config.yaml
model: "contrastive audio-text model"
dataset: "chords played on synthesised instruments"
train_examples: 52083
time_shift_ms: 100
n_mels: 64
hop_length: 160
input: "log_mel"
spec_augment: true
win_length: 512
tokenizer: "word"
vocab_size: 60
loss: "softmax"
embed_dim: 384
encoder_arch: "convnext"
encoder_norm: "layernorm"
encoder_activation: "relu"
encoder_mlp_ratio: 3
encoder_layer_scale_init: 0.1
encoder_inner_norm: false
encoder_drop_path: 0.05
encoder_subsampling: 2
encoder_layers: 14
encoder_width: 128
encoder_kernel_size: 3
text_encoder_causal: true
text_encoder_width: 256
text_encoder_layers: 6
text_encoder_norm: "rmsnorm"
text_encoder_norm_position: "sandwich"
text_encoder_activation: "swiglu"
text_encoder_mlp_ratio: 2.67
text_encoder_head_dim: 64
text_encoder_fused_qkv: true
text_encoder_bias: "all"
text_encoder_qk_norm: true
text_encoder_parallel_block: false
text_encoder_inner_norm: false
text_encoder_drop_path: 0.15
text_encoder_positions: "rope"
init: "trunc_normal_002"
residual_init: "none"
optimizer: "adamw"
lr: 0.0016
beta1: 0.8
beta2: 0.999
eps: 1e-06
grad_clip: 5.0
steps: 9500
batch_size: 256
epochs: 46.7
lr_schedule: "cosine"
final_lr_fraction: 0.01
warmup_steps: 950
weight_decay: 0.2
Rows from block 9 of the audio encoder of a small contrastive audio-text model, named by matrix and row number. Rows with one number belong to one neuron. Each number is 500 + 40 x the weight over its row's rms, rounded and kept within 0 to 999. All counts start at 0. Numbers have three digits each. After the name is the row's rms in percent of the matrix's.
After each neuron's rows are labels from the 100 clips, of 14848, where the neuron reaches its highest value: "strongest on" is what is common among them; "loudest" is the band of the loudest frequency at the time of the peak. Only what is clearly more common there than usual is listed. The data: chords played on synthesised instruments.
# fc1: MLP up (encoder.blocks.9.mlp.fc1.weight, 384x128), inputs 0-127
# fc2: MLP down (encoder.blocks.9.mlp.fc2.weight, 128x384, transposed), outputs 0-127

fc1.97 097:517475497617431507508538498575537435504509531456496540536496478488410575478535453549504560553485488503483455444488518495519403589535502473477449623505511511561446525429515513514498505522400511533499460514527483471526497496428505462482421500475511532450478528477504480522473536486474512492546474506488505506495537497469532493455460454453581480518521483441480482432468525515551515417493
fc2.97 094:492508524517398575494446452461444448585506505555541539474525527511508528490539462551479469436528511489442437498508557538483527520565550518465531454556463522536503476547513517523529502510452492425535530478471453546535467506474473510548488495518394527502551557401545484552472525525571463522600468490530491454560490545489504529440448533516530536482519476559495519446520548511551534499467
strongest on: playing: arpeggio down; mains hum; instrument: clarinet-like
loudest: 500 to 1000 Hz

fc1.367 109:518485502578476466515486557501503513477513530496438544511347519455481534525525543518497492520498565409551541547598511477514590539530514501485511532476495532457494613532533524420482492540516511525439509450494504490439489519547465493527502519520532445498537483467481527500502463495491484577514517472442498499446526453449481541425531432501502489462484555536477599563521525545509535487465
fc2.367 113:457520488480490489522504537528509502497542468483534450427529523487547487469476504491480519514559594540512469493518527538502571440450474565496510471479554474485483555525466501501610518521524491497494455398520499476487424527472596493507580596496473498512518514512519515487534425342505471490459485485531502513527412571476514492467483517496526493577564532520470479507462527511529516469428
strongest on: the note G#; marimba-like; vibraphone-like
loudest: 250 to 500 Hz

fc1.68 105:479453588547467509459485557529544565470528540463589496485542512512452503510501485525515579528585535508440472516540500442514540477510478489519473491467504509520501450506491520569427477431453460510540465554493497490537431454490493459456509487507554491510559409522479569573408515526473514461531525420546511404492589462463540542452520468534506500505432480500524521545475488504494544456505
fc2.68 123:482523461440519534540497507493436486527528535533479466461408533417501530482522478472546530527454591483510481517583504531484506494448533645485561528514500459508493535530513478495426482405512498514591408569530517516530405430530552535499536464525495494493553490476534471518530519503551471521548492460497516489532494499464529527511527525498526550571568517436469467453481463473499459486501
strongest on: arpeggio; the note C; square lead
loudest: 500 to 1000 Hz

fc1.199 085:413508432486509518507530505492446459572522540485554541463463490472446520525522512498494458534477479479458535564462464522473512468481501551530486534489519497525486501461549535569511487574432450570501488484500545438483497441497511409487435550430508410515577452507515493545565488421458532474587490480496520498586456462509506505489525497519484512437497516468536500423560493568436436495545
fc2.199 079:388499516529495535511370490551517507474497541499490500576494496496477458514583523447491503426511486459446479493506415458542485503599497575457484480500506535495565512488516538499472400484453533487526503522485529504506483490479480543495497462474469512496592483552468492539482520550490454507433385454515478504474459483522467410478500533466499467469460487505475460473460410491433509542497
strongest on: white noise
loudest: 4000 to 8000 Hz

fc1.250 095:481444438532508466441483488564550524462509521456479521464487458513472551485504470547552511520491485490486412545624497499548456500487498492495495561446540446593459480417536503501470459539387475473525474511553504489536516485486612452479567561489547501482535504552518509437493504482499506482591462541512530479509530494456548485440480489474523449442467471502514493525411501510561516463500
fc2.250 089:510549433519423515516525469525430517491457464542496561425482489501499559527471525546568486540459443571531427518554532575471483508502488426502624486512465521485510474536504531493519506491559491485558490500531504494550486479445546527496574506494470534504533452418437524531460522575470479523552529579576484489521559527503555519516433480553520563504546516463496480528485502490577457536504
strongest on: playing: arpeggio down; square lead
loudest: 500 to 1000 Hz

fc1.153 095:480454485541501476486447489556524499513566515508512503479508506554481536575552480496524509544621493472489468515549491431511521508473512536487486489494486480510481573467548499482402414519491473517546404468530494511513396417465502495537439546507580432566520479491461518433518473533445526466530475463494534463450525500473511494394512461482517504540489469572500575518513464486521481418505
fc2.153 102:526471583505474465491509504467439501603473510548404471472432507564516596483478482537576506483515506560510515458481445475504412595491490553457473455517532472485543482524521537478450547467535500505573520521472518517551456457528517477477467451569465551481514517498432494554581525532558514446533475426495506496490518604502486508490491465431525551488486524455457512489474501456506466479524
strongest on: the note D#; square lead; root: D#
loudest: 250 to 500 Hz

fc1.195 113:484476458522477463484489529562546515539505543494570491514447516417479523572502506491558567542447544525532558492530500456508470468518468443481467506495497548503495467447494541464490485558519486526487444538556489489440576509537560543482512592569529359558494489470553429491475473493465500422512491450463490443467515488489522545397545470520469459558535501518488547477443446492489490500473
fc2.195 120:550498513521534488541509500472494492578478503471418450487521448440547459531495510450447540487507569425492527486436482444514407458503452565461508479484541447459510560493500472469509494546520459471547474500520492515490529460542475513457488356538532425536473490502468453484563558445490509494460491440523505623446509538577490505497529503436472503558500447466461453471513497534501518514514
strongest on: the note G; the note E; arpeggio; marimba-like
loudest: 250 to 500 Hz

fc1.175 110:439506435444470498501507444536493514498461538475535519463565481510507475550526464479491459540463469473439518557595462538491419469468466544537462494452445425509528518433575483490453453518465454542517418470492581455453435434535535489458555535484475573528584491479536474492514516481449532430508485512524491460520399518528485514486461488523530484489517518502478557474469511558472487485588
fc2.175 117:473531481453499545444487508492506471506536518432546538517541485439519497501556460509510448452494539448405477439539541502484512432518502539461507431473472506517500525440359519484464530516466521464518497545414552506501510551466496462518504524464502519525616505435563477475478478559540427528566393480456434486482476443491480486455493537520491481494539513515507509487456458550507494576494
strongest on: white noise; horn-like
loudest: 250 to 500 Hz

fc1.353 123:490518541539498513475481496521506473491481536476516522481525617418490490573433575529581586549479481468493429545474544425526473513484473472492530498493516500496493445523519504519487483470492494521570474507508470473410478533493555514464534491453500470539504458537464424534477520488518502479534494486582507537498386513480502574394571474446511466487576496464503431524469457478493575489533
fc2.353 132:536509555482512494492498448456478463533491561474476456500433546491513508462543446453530586457484525495496524515483476523516564541504533626445478514501540429492511488487451479491527512451500492527475457521514548436514423451575489493541458515462522507418500492526518506455605486475564444444409508461434506470510455539477502458433546520443503491473415521470440491456464492442482539502465
strongest on: the note C; playing: arpeggio up; marimba-like; root: C
loudest: 250 to 500 Hz

fc1.248 093:540501506498460528466507497557491439550510524411526545490558448452484472538488542524478573505413540534521473449505573508490475519464471511507421506540509515459563478551500519531538458499438462522535446530572516491503481453493503496477554468443518559502507486509490437510516527492402458564522474533495497469506495508405515496476572502432516410525441458533477420464505525436542573438461
fc2.248 094:407547578562488538441510499504536512485537491469519447471496521583558515477562461466581534477552554580531499536512474531434526546466463539453573481471548455437491544473468496516477497523530492465501483532483468471508479569488527466462506540451477552438583504497452601542541563514526572505511461456497470455481542526582488566528489497464481461505456519524532505517435528480473487517525
strongest on: playing: arpeggio down; square lead
loudest: 500 to 1000 Hz

fc1.84 093:459430428578495458493478536545489514530506530507521561538517540522494531452523481545479492524517574545556510462449514410519587517496539458497567549489591437496495479539561537465470481504516461555497497511529534450515531491480533512569518520477551483495515505460441584532532447527401493464513492388440500505482509462532521515495502445504538473492491561589553462523486563516520498452470
fc2.84 102:465496518519511517520520558489522496522530514469648488512556547543533469509497495502465480497491476542511508496453485435494627515456488514504516482492523493498509466485458505494511554420492498538562477610524514503486445498515523494471406431462497506514577487502524545505425594504550483606499495553482457447519490528473484520597474510492482455475522452582480525483433483538545498493477
strongest on: the note F; vibraphone-like; marimba-like
loudest: 250 to 500 Hz

fc1.244 110:493450445534481479427498573518557483520517528499482524449524501524481528538503429554563476491460396492532480513554516456545505512518520481475545526513505512461488527532483480538435444596554482496475436553490499486522414519490510519508461658490498459510485498520464512526539500499498510526527519480494514478522525433421499531541506415492473514407470555512507473572468493542498586468430
fc2.244 113:482541463490503468566495500479377471482515466468542445468488553466541506440422544526468466495476511505507439498509484513545500465490479492512587471478492496487486488502502456516490532433540466525630455496516478507506483464497528494473526499587568473454459535542528444494417537485491526559435503486571481450485519576518502478553507451621507561533576536526467451503450527526505464491507
strongest on: the note C#; marimba-like; vibraphone-like
loudest: 500 to 1000 Hz

fc1.38 113:503539524531502504462496491541538504489483537482504509503549520423496501546452551532542596532392536451487443533442545444518531529466487471504551471499495534525529503498540540524453475427478501514583511476536471487418465499493554508480540488467507474562475478519476438505441490498527490521551491478543521559515426492466526563438590471477514449507598510441537414569493457467531577471534
fc2.38 125:521534578504513498476484484507469499507508524477463504483426562512519506429539463459558540487478541510499519533536446520488524577470532639467489549519523423454517499486447478494443492421529492536525423580513531440506425449550490469499486533495507563385495493496505510480605500511573491454476528442467500466495475555516483443480535530466529507503465518469468478485449510407471508514507
strongest on: the note C; root: C; instrument: horn-like
loudest: 250 to 500 Hz

fc1.81 103:435500478548429501516484479603557528429477551606521497533472472524476512498501455510544500567489493481547472476517540497506453551463497552490490512485544412511517562435500495498469407502482482682526513516532570472488581492451501559530446506492538531491491525502486504485503512494452510472485520522465439491467508442496498527444463491515539446499532503478524497524430544485539541449514
fc2.81 094:448523469491443523494436465492502449497498494496466473566484525507530472458433481573510458469511516477506489512531557448546518462614501533484486507510436609585496490494573499456492524481466537545488467457501527549508451485472431519538542569471422519514517535542543492501531465478515485512472438456497416470461479506548580561531501494560419501502526533461549503521586485481446490515579
strongest on: block; horn-like
loudest: 250 to 500 Hz

fc1.226 062:407442539604480518547473566521556504491508555407452570543462509452418502490520521557518512504465492414504502493522494448546479487523493435482527499489550521441535503511470531559450472494536467519519453512495566493438581489488538575484512569523501443487459496498511492555529544492440485535526492454474454454556493476467510456453513483525469513553524552436554548560493576478464500499479
fc2.226 041:543513462475416542536509504532446631480510447531470563478494518465547513563468474521473526541530549503513429487462414446458515510496510503503525498508458502496566520489547484423612563526473454453481534425461415512509525501486503510445507470529488478607570524478465485505492513428452455478434504522496530455462533507552512531480490454489495532493463524469507510438433472517513529533544
strongest on: the note G
loudest: 500 to 1000 Hz

fc1.106 089:522452477526465502443491504622554534525515547479519528496475524484459528450464501495485501570480491481456470519553440497511453553509497535508487600521477471543488540497479574581485507508496474536489437529523488434426470469544606457518508547470516504453544480522469509530540485493524533468577496521446562490508476424429542497430449497480563481535510579508441461514453482525551508476419
fc2.106 088:522501526555424465471503459460485491545478499498493549454507509511486491495419494572459463470528509535469466498433621531536454517482388454487437509510442557517476500548535506548489537517502478563538514500559440525526523516482484587466500449555502510480482505564512516504483512528444465537511534441557530544512526513504540506579370457467490491475527478517464429507572480558507482529551
strongest on: arpeggio; playing: arpeggio down; the note D; root: D
loudest: 500 to 1000 Hz

fc1.272 084:473486462504438519491494498520522521520535573474576502534515526486519504549523596510484518548477491417474481546507449521495522491453479543502535509511502428480486564487543597564437434514475378604460520480539577481474462479524519450538509559469512436483528431527458498526545471448474505470557536471462542511512468546452560500426572494499492484516513493473554472518546437522498476467514
fc2.272 066:474490508491520477497353520475512617510530556497532519535484523502477507479533503538510484479501504519391542502508496458525503521554555497504452492555470504528604517508582497551450501491403540500487503504377519521479498502494445516539487496497495499499543520467505522522466515556499470513624416460526466479488501494533504443522536494460533504458451512494526483484529423523433503532574
strongest on: thin (high-pass); marimba-like; white noise
loudest: 4000 to 8000 Hz

fc1.141 094:477547476504509501380498459509455484561476494495544503503472526475508531494545511484592468528513478508490436546449554472502629488488506506493558474519526512473515553479499498588502439452413467518557524447543505468520415521500505516497536535574483437470553476498506462485521496447441514544555530572532518533520454467526464485499554513455552460489448475509520476543439505516472578413540
fc2.141 093:514529554524435498561490431446506492450494457504539494490533528497565502475537587443513585478483495476487509473567511543417438538523504518514559531455510439467482505494470454502471459541539382361493515526479462510470523483551474500497533464517484526429496527460466471504490517545506449512484454468527453504434556520527440562500526513507537529499458473545506534472502551534521606548522
strongest on: the note C#; strummed; root: C#
loudest: 250 to 500 Hz

fc1.267 090:457450523521469513410500571563562513511513538510444525461494526497519430506509526541448491524463525548528514464590530439523541528545490471476460531512498538494512498532498531578445493429551509524562524536526486502396545464523492494462576532609551388473520467519463439521527509440515500530521494493530513462483489431376511554523552484482485513463509529528531499514503527524510486463482
fc2.267 094:500454377489487550485497471534484533522465481520538437521550465481496488533458477498482471516530554519467525482507549446501572390498509468507602434493471495522478503485513516492581521443489483510581488504433493523519472504432536458504516471449524479596545474494529553506447595461482547547529503566491498477538539459547530503544505461551480545547595510528517528515505507539529421467461
strongest on: marimba-like; vibraphone-like
loudest: 500 to 1000 Hz

fc1.85 100:504470471526445565519523500522552555452480537482454538509444512449374544492541478468531532582499440496489508524423520491547475513576488535493449554448465540582420514477564466523485559552472481517497472479490474494466476495473502417551429528438491483465584545497461502581531507486494551480540499507501555490504490461425505488494469507440501464474559524429512478546497479493576503499525
fc2.85 090:534515519463458513487501469579497490515486473522520600471470513471456475503601517489502483469482535501444535531481563550536503535483432473520462515538531607496542514554452543568532435492427479516520495466523485457492469498481517520510521499507495467459496421449486499477496491451472476484464597461495521520547499490486469388429409528463478474506546417554463416483546513473548476488431
strongest on: thin (high-pass); pink noise; white noise
loudest: 4000 to 8000 Hz

fc1.161 097:521467507527413539458504549564554463494559535423477554548459566505446542450464472592482522545488547497460522497521496491475534620532488483502439604512478531558466466422495510537496521513503487524498490535523530440508453515523512406518482475510436499449542460496461508483467503498501512535542515456565532484504484471423556500470452503491554462483513482484401486481487514487545495413462
fc2.161 082:530477456556383577467465491429497472571493490500468510509525456503505496528537453509552481498506453534554458493478507509484467505543511435422513477541514482460440472501538532524495536472456464414561522567511470483544533466493486594449497439461399491529541519512518543562510580549562477486460536570477512504496568528509463504492427541510510475515524441450463509529510444498517421522525
strongest on: arpeggio; playing: arpeggio down; the note D; saw pad
loudest: 500 to 1000 Hz; 1000 to 2000 Hz

fc1.372 090:555426519517514508495488495553518492444500462382442501510522478565487527537448522501459553542542519511490440524505555462536546459506501449522424537501544502499466446514528565527488492519393458534497509457596520465576499570495526411504488480510551442523427448530567498516500525510513492548503534453536516522527517510421515505421453532454519474460423528503489485477478532475579476510514
fc2.372 075:405508442472548499488386531454475557512498592492523448491442481484539542562457463499528466518473525535506515571521430580469516543460552451495503513486518479462538513508600508511484552456430470538478508477481455495541465490450550618481509526485512525549491506451467485529458492529486434465568492440506504500497494551494537464500511476467545462493470484484459465439460539495429448460544
strongest on: playing: arpeggio up; thin (high-pass); square lead
loudest: 4000 to 8000 Hz

fc1.169 128:464481559563452470489490538524566504535500524522575529475487564481478492472473500500555597537595541488531453538545505424500414461476495500477517474499516531496502464511492522512474437441489492529521452519517491471511485504507551504461543456595554474454532459489531546485415527441446512433516465455544490406471539498504493555425532461534513478537467508496500524637474477492491537466468
fc2.169 142:474508502482521480594490481517460490488474519494469495484415520386529537568470488475501561508463581438542467525523469544517507504513521661479545540482464457531503541503494498491492504461542503516553450540558508492566433421517490511517489375521486467531525470539476446523569517509486461479507512465483499551516486520494505548504547500441522482538516514429484470420457473457479529463456
strongest on: the note G; marimba-like; vibraphone-like
loudest: 250 to 500 Hz

fc1.129 120:498487520566525473508494515562506528507498523499451534467444504396416431541495523495479542523499507567505423619595501475534537533553528502460498522532505456469522478519531422541534486506512503486507594431494488469501523476466487538487512485456522495581549481494520517467456518553426501479483486514515479527478552547466487547441501391487483469564474446486469562475428534521479543475441
fc2.129 134:479571437484518469491488562496504512516496533517423521476450505499484452407487500500539477528493572552513505512552499483511502437465512530514525458509519507507542512503503495503508503447555502512527429449559518511468482490510531500496565639490516495455488500553534507528576451373561485452508509465453506479553458550460520508456526492564503473584537548429506438571468510432475416503468
strongest on: the note G#; marimba-like; vibraphone-like
loudest: 250 to 500 Hz

fc1.75 110:503424457540503489455518499518523520494494525579492511508474514473504448533528498464529521540475445475500460493483511546549541539500522535458493564492586492479513576424476462610495486554475480566551388504543521451523507441498564539525506550466476443473495522532478468493532476505509483531531566542522425524569457427493572508509564472445471460505472479511546503532382466479511498471561
fc2.75 099:523536473526563547500515450506559453506527471512564465476476487465485450552493535447462457509451412443485533504486565494483542535467480492524502521454511533506488450461533473445507476431544442564507474570587552562511490451520486550483445417446504515536562553562547493536439519563508467511505511506475443496469490454537602548533527485491446562477471465508523467491515494520495501608544
strongest on: the note C#; strummed; horn-like
loudest: 250 to 500 Hz

fc1.237 158:446513498534472491525434476596591492479481546572514497517469494498482448505546497437535496561452480480522414477501505492497506539478536503497455523517613379446539540485506501567466451506526469620530500524506492509485561493434529525549452519542567477467509547452487513487484572488481514489506524525473471476491503453496510491461438478510522452515519546494575532537414532482477536428522
fc2.237 158:476529506555413534502474356490547431502479479525488539490494501510560481478466509478482482420483494477484503464520602458527480506569478532445498464490521593518476476452486440427501497507498499480488498493510577534489515487544430521492516506475398525487529555523548491522501485494519478514432472457495546513450496462514550535522412426503452557512481566504451482519557460473469513600496
strongest on: block; saw pad
loudest: 250 to 500 Hz

fc1.232 114:448404485498500446510421521544537436468498649513470496516487525456464472505462479565502526503459491499500500461526500486457505559515473525546510486522506522576498553517509491488483561510486429506537404518526444449478502488501468385387540495507537499483526485521457553509541513487489491501536512451531504485440476484506523595553482527432554578497541490503485459507457563470492500485455
fc2.232 116:522490513465519536522496538512540448552553510494573456511486544488502428497502504450497478492491472498446490517505535522480543502413431502540457514455548492458462495524527502530478528481501443465475453492559544481480451480502528635481534532446499508466457517494578520490473475508561451541433519480542466508396494468515540456513453543505470599454522451521455438465577414549528521574541
strongest on: arpeggio; the note C#; playing: arpeggio down; marimba-like
loudest: 500 to 1000 Hz

fc1.336 118:485478422547515515457452517517478455474528541504409509481537524463444511523509537497592487522501438447493400505481539534532524528525487514492576509512544545489487540497517470535489470541514466520436481465545464491457475506544554531487593523501497544505542485584502427572508511491494489487524492479583507610459486524475542570430533479484490474582440444512527545402478454477472508488521
fc2.336 138:484528459465503488630491509505429497494482512515563470513541534522499472418499594476417494501499479487522463481504509475514517434495508464492533479489489505488494477490517463482523551419537482449533458448533499532452475435523504517450488489561547421480530498497549466516409562421540457607479509517520513438505517534490486475515486535618479528511602459539478528454472491522531530550475
strongest on: the note C#; square lead; instrument: clarinet-like
loudest: 250 to 500 Hz

fc1.44 114:479504552487526515544502502472494485536502488478485511524571466541477497548518521459447553521480576530516522545429544509510517486527505497518509478493504489574482500490515488498542533446502485516436501349523527471434563448490538478532501391545479345545524514528533506552535450348531525541488495490555547541517503521519477503402480512500504499509514517506524502514522517477512448498511
fc2.44 120:464497500504477489469463458520483436463481503522497525478440497418500549561470506504536467497431408447476417515563501584482457557492444524519534499481447491523494472547512504509454540477556483449504510611574505536567518507483481545490515439485506594510483471517505443481481498681481489486523477589539490546492511462498491513492447458498474469457481484462480452513510480516486495494517
strongest on: white noise
loudest: 4000 to 8000 Hz

fc1.99 097:558503471535507572546519471518483506492491470403535516501424494530492484523493482502553426604458435503436494501431584568515506499484478490527447497491446406601474508470531545513453451516486420499550439477549543533470549455463508429476467548485482445478498437518490492524533522494480536509543486489466542517531417467456488524469478508440470524433506546480480495510529579508513471520539
fc2.99 094:475479472492505465514513436513491479461421490455495504462451491456481579524509477493546504488529607582559485550522416552530495533436511521424521474456556498436512553526472534490531412510499508589535573481532464427543461535414585525487541526505495529510482479482467506491496501471457590428437524426502479500526535502483510449484496443479497514533528517489432490480487508469517480463437
strongest on: thin (high-pass); pink noise; white noise
loudest: 4000 to 8000 Hz

fc1.57 077:553404493534517494547473581594547550494535483529532595450486515508505473526504545547482546501498477478513456484482481497533508523543515473531450536471524547538597531460504470540423537517427482474516449500509526488491534449542531465555481436503587480499564502481468503450449551494504464461474510482475472480554436535488553490484459494515473428489523585451522487500559622547492486468499
fc2.57 056:510550522526567472533493621423485579509591534515486531521468529457577519480488500505470510497450509456531462477464563472523520510482460528482483481514547517516499505441491489437519518509506503399515482504538485529479515451533548536501474445504578477455511590485518484510498490463451480510569519505503546511469431505539480492471539521456574369531459488477544429511436566510447490557487
strongest on: the note G#; the note D#; playing: arpeggio down; pink noise
loudest: 1000 to 2000 Hz

fc1.72 087:515491477534512533498520519575589468511533565480481514498421483506475483496502505539436545544475474525497532515394516548501469488510497558479517475517544570494518523480495553504473398550430491547481468512598492453513543456524539496538490495495485417498563494520494544479490463493488476442543497472491532482510594541410540496433567487502523429575503482458509481434524497540502435412471
fc2.72 080:506486530539502544454443493440409483544529542481441502522577479511553509404523454506455525506468518491525476492450449524460420480506508518462503467472529449446496535521521496495461571564525431483515519544430478502394580562552488527455475455564513511419527566500486499532518578500514458532535436489517479518441577534526443531484510515516495509466481484528469510546472538562514509557545
strongest on: the note E; root: A
loudest: 500 to 1000 Hz

fc1.286 123:451467502519510523507447591488454465497580588534529497509452476497528519484497543468560488458468470450538537508440470554451572531551510500535417498519467511507488547474482494629489538527547512523550420490451495465515517405553572512520491526492441456479557509573539491478512544454524438521559531470494461522478444452467507494514550451536509555482487506470540531531458482526460513518429
fc2.286 129:455558507557506569524468612584507399502618455537514500453526497490446464495502526504508518584508482500461469546483478496460508500505473497546508598486436497492464531476555476483515506499537517498477514487589478512477499499419557562476512480498443472516538550529460507527501540483512595495506532532534470516486502534583556518536436576494475571514513407525505491512466519492528521534494
strongest on: the note F; saw pad; text has "thin"
loudest: 500 to 1000 Hz

fc1.180 104:509443496515553494480459594451595557504551500569466561477449507511397526533489490536518574497444473548517518524521493487486566520482486482539509551452579496470553491494556519478515466520560431531518474491540524484465499461461585517449525475535582441461533401496462536529467527470484470437536491448515485476561472480491485510473449469467420531530565514535503477456539527523488470469521
fc2.180 091:539498471520638522547517479544502581506475475513461457486464478511510496544422493509498531535467481488484531513481508438485542538417518492521512487480469460535529468426531457402529459469410496576489465504491500496499501437508468442472465425437577458537444492476491550475482586511503551493491502524478559505518486468603538463531544440461546559508449537467562478484488489511480469506524
strongest on: playing: arpeggio up; square lead
loudest: 500 to 1000 Hz

fc1.227 122:473506505523499453488500511533538494526547523468536506457481549525462453611568488490517576512494426508545492484551521404567470487508483514456553512494530505463512569438531471487428482528479517496514489488504487525517535492486533544478456559592537428615566482511543473468502510524484513410496501516442533464456497484508495541442550394496511449441500504553488539453483489574476501446461
fc2.227 138:480518523499477438532501516435465472545502542511463534444453500437534547461470521542513541476429502468490481496477516554524395533484467515499554433486564533484552532544502445469476526503515472490597521559525489532486562481534523476481443381559522486425467468519443431517489589530495502466483481481567534530471579587465450516482482444501488471554456512454454434502511493526498493506494
strongest on: the note E; the note G; vibraphone-like; instrument: marimba-like
loudest: 250 to 500 Hz

fc1.10 119:464433490495459469496452593437548544470573471481474499471525485478450527509490543455468520475521532533556483568550637438515499506508483523615508506469521508505521467472498493554501509483542395554475497507505483467501482509382539510446536507508585534509498384509485504540498465513493478489561471486507441533490508533529474546496491426506437521502479479564502465493462472550501495515471
fc2.10 114:589543510493564513484554469483481598482482506497499525550456538514546464507503524464460467541462459482586544501443562408489539531527566504541419557586437497542459476493501541525498519450470526541456452527523440533489478437530425463497483501471514480482484504568511515510517446466485545539461538503473537515491465452514465439568502510466463494499472481457569431487555553449483474552554
strongest on: white noise; square lead
loudest: 4000 to 8000 Hz

fc1.261 092:518433546528502492487475530604553435491547557471442529510490518474500516484477547570487514512532489527430552519531499554492503542502480516515491570507489515514491501480544531440494526515382440547493425487509562410517512519539537380481531475526429475507532458503495496506511542503443503440493513435527525502511486473450580488442492504484558407448462490531418520466540541503489519450499
fc2.261 082:451536479486369477524485507429452490496494478443527513456517483497531535514478475514540510473502493543487413518485437560490496532484507424400535502453584471435439508501499475508536459489397462452585548517510416476524522494453521567423517475484439521484479573445491538502480559481500436500401525533504487485479555545511458511503470508480544487496501452494447471482485478519494455490526
strongest on: arpeggio; playing: arpeggio down; square lead
loudest: 500 to 1000 Hz

fc1.113 116:459461549579512490522466483528460491514505480501589520482508549520470502564538540481411542517556567547502382480534546464528520503512499433524560526477518482471486542479529526507346489445505475499509544478502505483461426465495559519441494496545543435468499485558501598505514440542485503535520496451421498522484532444503506491510533452526483510523468484454515553563439458524496506479530
fc2.113 143:481530593496470473475505483512484513521485480517401504462497503625540471407496478503538518489524548623486471503501455473502438500470458571487478496478503512502560496514467485522400531470516504506486421508535491529482401462531528494459492542477486541415509525467457577508631511460551510492506504475539499495456485547495513493549481442458476534493508521483470534526456523408503486507509
strongest on: the note D#; the note C; square lead
loudest: 250 to 500 Hz

fc1.130 109:486437482588511498462484565520555484448538540410482540455475565470461513489512516526525487515481537615523522521534499491485492508545489500475599526483506424467509481479481470525527461556488491543532560462508519472483485554522530515506512477474475509502578462520459573522496446503406453507500515434535472493471449457497503523463473422463495502500477591442482415449480552489521419491410
fc2.130 130:467541480467502511464484490462570459551508494484486497487537465572492464508511434461594501536550378518522475489452481469480539447469515452519490519477503514491518445543489529566472542475544471521482494501530461548511458485521517501463455492370484516521521557494496583491576550500632543458490498612448478434543494533435506530511480504530480536452474500454497561508501481508496448510489
strongest on: the note D#; marimba-like; vibraphone-like
loudest: 250 to 500 Hz